From a checkpoint of a small image captioner.
Model: 10.4M parameters, 32-pixel images, encoder arch convnext_v2, encoder norm rmsnorm, encoder activation gelu, encoder patch size [2, 2], encoder depths [2, 5, 5], decoder width 128, decoder layers 8, decoder norm rmsnorm, decoder activation gelu_tanh.
Rows from block 4 of the image encoder of a small image captioner, named by matrix and row number. Rows with one number belong to one neuron. Each number is 128 + 24 x the weight over its row's rms, rounded and kept within 0 to 255. All counts start at 0. Numbers have three digits each. After the name is the row's rms in percent of the matrix's.
Before each neuron's rows are labels from the 100 images, of 14976, where the neuron reaches its highest value: "top examples" is what is common among them. Only what is clearly more common there than usual is listed. The data: scattered letters and digits in many colours. In brackets: how many of the 100, against the usual share in percent.
# fc1: MLP up (encoder.blocks.4.mlp.fc1.weight, 960x160), inputs 0-53
# fc2: MLP down (encoder.blocks.4.mlp.fc2.weight, 160x960, transposed), outputs 0-53

top examples: the character F (60 vs 8.9); largest: F (35 vs 2.7); the character 6 (25 vs 9.4)
fc1.291 108:091108139119118138178085141103094107161093141159147105138174100091144092122133138149087157119158113152131131125120125175139112120117110130153159109112155137134126
fc2.291 099:138106098151123146132100160131182120122146120118118112154118095122149140128117135099119129122132184107159125059103110203129137125168144095122138159135084108098148

top examples: the character D (51 vs 9.2); the character P (34 vs 9.5)
fc1.105 078:086140154091158129157125141103159132080107147119121076099111129153090108126136080135101108159106145113102103111108181129128152102159135118080110105159149120153100
fc2.105 074:090164132132138119117126140128143133125150124122133129100113125156133154119129123168134129120152138122134127092136132098137130150080125119155161132136144119114155

top examples: the character J (86 vs 9)
fc1.59 105:192163209124129120130079115124076110115149070099108155125130097097139146124121125118127082107113155122088097149110109147142111107128122147161145115139131125137123
fc2.59 099:105127139167139145157130120080098148146056115143113099119118179122067152115168104136131141110115135128143066158125118101144143150106160161101095170134130115094153

top examples: the character T (62 vs 9.4); largest: T (25 vs 2.8)
fc1.710 060:184140136093165174120141148108157090101121136169111140077112144174104137123121093128162144109154184163130124105126122132152104122140142094134108124116108101140143
fc2.710 060:106128131125131156122169136110112133182119105142144130114147145127160115124159123152148168090154138084096136135145126079145105147150107133159180118148095098146128

top examples: the character L (77 vs 9.2)
fc1.370 088:154113125126121117142095142124112138120131125153116135131112081178092127119122148148142115189130163143143170055115081157156124111110129123102150135190123105133165
fc2.370 084:142097122134180102123111138130102125131112144132094103141179117098112154112158097129104157122134142145146156150200114111136131135152163120093111109108116143115153

top examples: teal (78 vs 40); the character 2 (37 vs 9.1); the character Z (33 vs 9.3); largest: 2 (25 vs 3)
fc1.190 106:138167109141135144108116126148147145173182196159100108118084160137147124107134133154126146154118158106128116123090164124126152176194080080115126117141116127141138
fc2.190 096:125151143103160100140114158123135162131113096143136114071101064149112138164123146104140170188130150089131116085149112125096121106095142175158128138123134124088151

top examples: teal (82 vs 40); count: six (37 vs 16.4)
fc1.564 131:179146089147129137149148153158182107147123143130116152191124125097145144150140130135122150123115149190108120127114144134150112179141095119125091151169115114102146
fc2.564 114:091141094120103095098127093078144124088152181130135130102138118147123165129132142110102133137123143108107094133083098125091099119129096158122109141082162130097126

top examples: the character F (54 vs 8.9); the character E (47 vs 8.9); largest: F (37 vs 2.7); largest: E (33 vs 2.7)
fc1.450 077:151179134073122083170149135154118162138162129143100106119106135127098098128102097150132121157115153119074112159095101137140158130140100114103147173156118126112155
fc2.450 077:124135153132131123167120139133145166108097136147124115166128113129128133133120127064165118136145148158102135120130136111131124138157123109135091151089156147100153

top examples: the character J (65 vs 9); the character D (35 vs 9.2)
fc1.764 083:070104108178097148137123125143116094148105129148131135124122167111140155099153137127102098100135102125113133111176099150128173146114076115150108118132149114176131
fc2.764 080:129145124149143124154099116107082109121152101143172136126166124091134153131103100103115105117123107135122168144113126121152098128143112151122104109139116152120101

top examples: the character T (54 vs 9.4); the character Z (27 vs 9.3)
fc1.88 103:119119088125107143154164121128110105143131122145110144100145121148110106094156105109138126146118135198135095100116128073107095090105116100092171144121125107072114
fc2.88 114:104124142183132123095132137110139119132073127169132165108071097113114159141138108163133117138123124136091105163167096147155157148103146128113140097146146075109091

top examples: the character F (28 vs 8.9); the character T (28 vs 9.4)
fc1.747 104:096098123126137149117113142123113155105157165118096129108119089152116119142123085137149119147100129132093128136075165139111130039132127143087103135155141091156124
fc2.747 117:135116139125132161144134146111117110153095165119194127100135172120136139140131160178138128096123128148125125029097127131134113139071103092110162127143136118136140

top examples: the character J (60 vs 9); purple (44 vs 19.7); the character T (25 vs 9.4)
fc1.135 082:125153173162144099162118135132099106140155117096167116087144129130141132154102151183121067118146124113105128137082150133163146179127159101132096090162128128125124
fc2.135 082:127144168089134134129098147130117143131149146131120118153120114090089180182146132098152142154076096129096089130112077132133140154091135144136114145106096092113131

top examples: the character D (55 vs 9.2); the character P (36 vs 9.5)
fc1.500 098:119123096164083139132148164144197134161092078133131118146100069085136085131095173188098135117125110149097151129149126148089106133160107104108111140130158135112122
fc2.500 096:099101119082143177112154098063156105124131145195130136110125100158149145118092127155129071131107102120175135140100110118096122101114129102175101136143122121119131

top examples: the character L (48 vs 9.2); the character C (37 vs 9.7)
fc1.416 102:131155103147123153139137160129105110059161104146100143100117107128110119159121103156136141123070112116100151124157129096102127148139145122126083133193143121104167
fc2.416 102:159085143092157148131176132111165151098114191151116121127134121163113130117165117141150121134138161126085149126178120153196116140123110161145158137119116106150168

top examples: the character J (100 vs 9); largest: J (50 vs 2.7)
fc1.535 130:050064138141137120108154119140121108167119117127126160144079147124134148111143141148089087115123126122082147099155122178135092124116115121151108127108129117158164
fc2.535 129:138111089149128137084108133079132121146154132138163129157138140123130136125111120172137114107140100113129184128097161142135151109147152145125139088129145126096136

top examples: the character D (81 vs 9.2); largest: D (71 vs 3)
fc1.715 139:087138181099140124136133123121173191092153117145132113149119112148129157122108137150060116127117139131073118136117098114120115156145161130118114133149154128155092
fc2.715 135:112114142109120089141062131112118165110125115140121105108114100073126144127158127131125141106113130119132138126153116193121158115091097143112128103125108127101125

top examples: the character D (74 vs 9.2); the character O (35 vs 9.1)
fc1.401 085:096142142132106119146087109130154111093140116109107159148130135134100151136175155139099106077165124104123112119149138128109143168153178110108109123126162124153116
fc2.401 098:068174150158103120125122112105168129142142113144103134140076101168120120146143153174130143129126137112118107106142107121143173134099124163129157120169076145115147

top examples: teal (71 vs 40); the character U (42 vs 8.7); the character V (33 vs 9)
fc1.60 108:092156147131132093113134145116131114113124129097146191133147115178110093131145136159174101101145102143145130116159118136140147168152140090133162177126123172118146
fc2.60 120:140131160124063141105141143123154098142136150130142115111119186139130122161130107115112171139122101115069144088126123158127146112136139126143149136106128117114079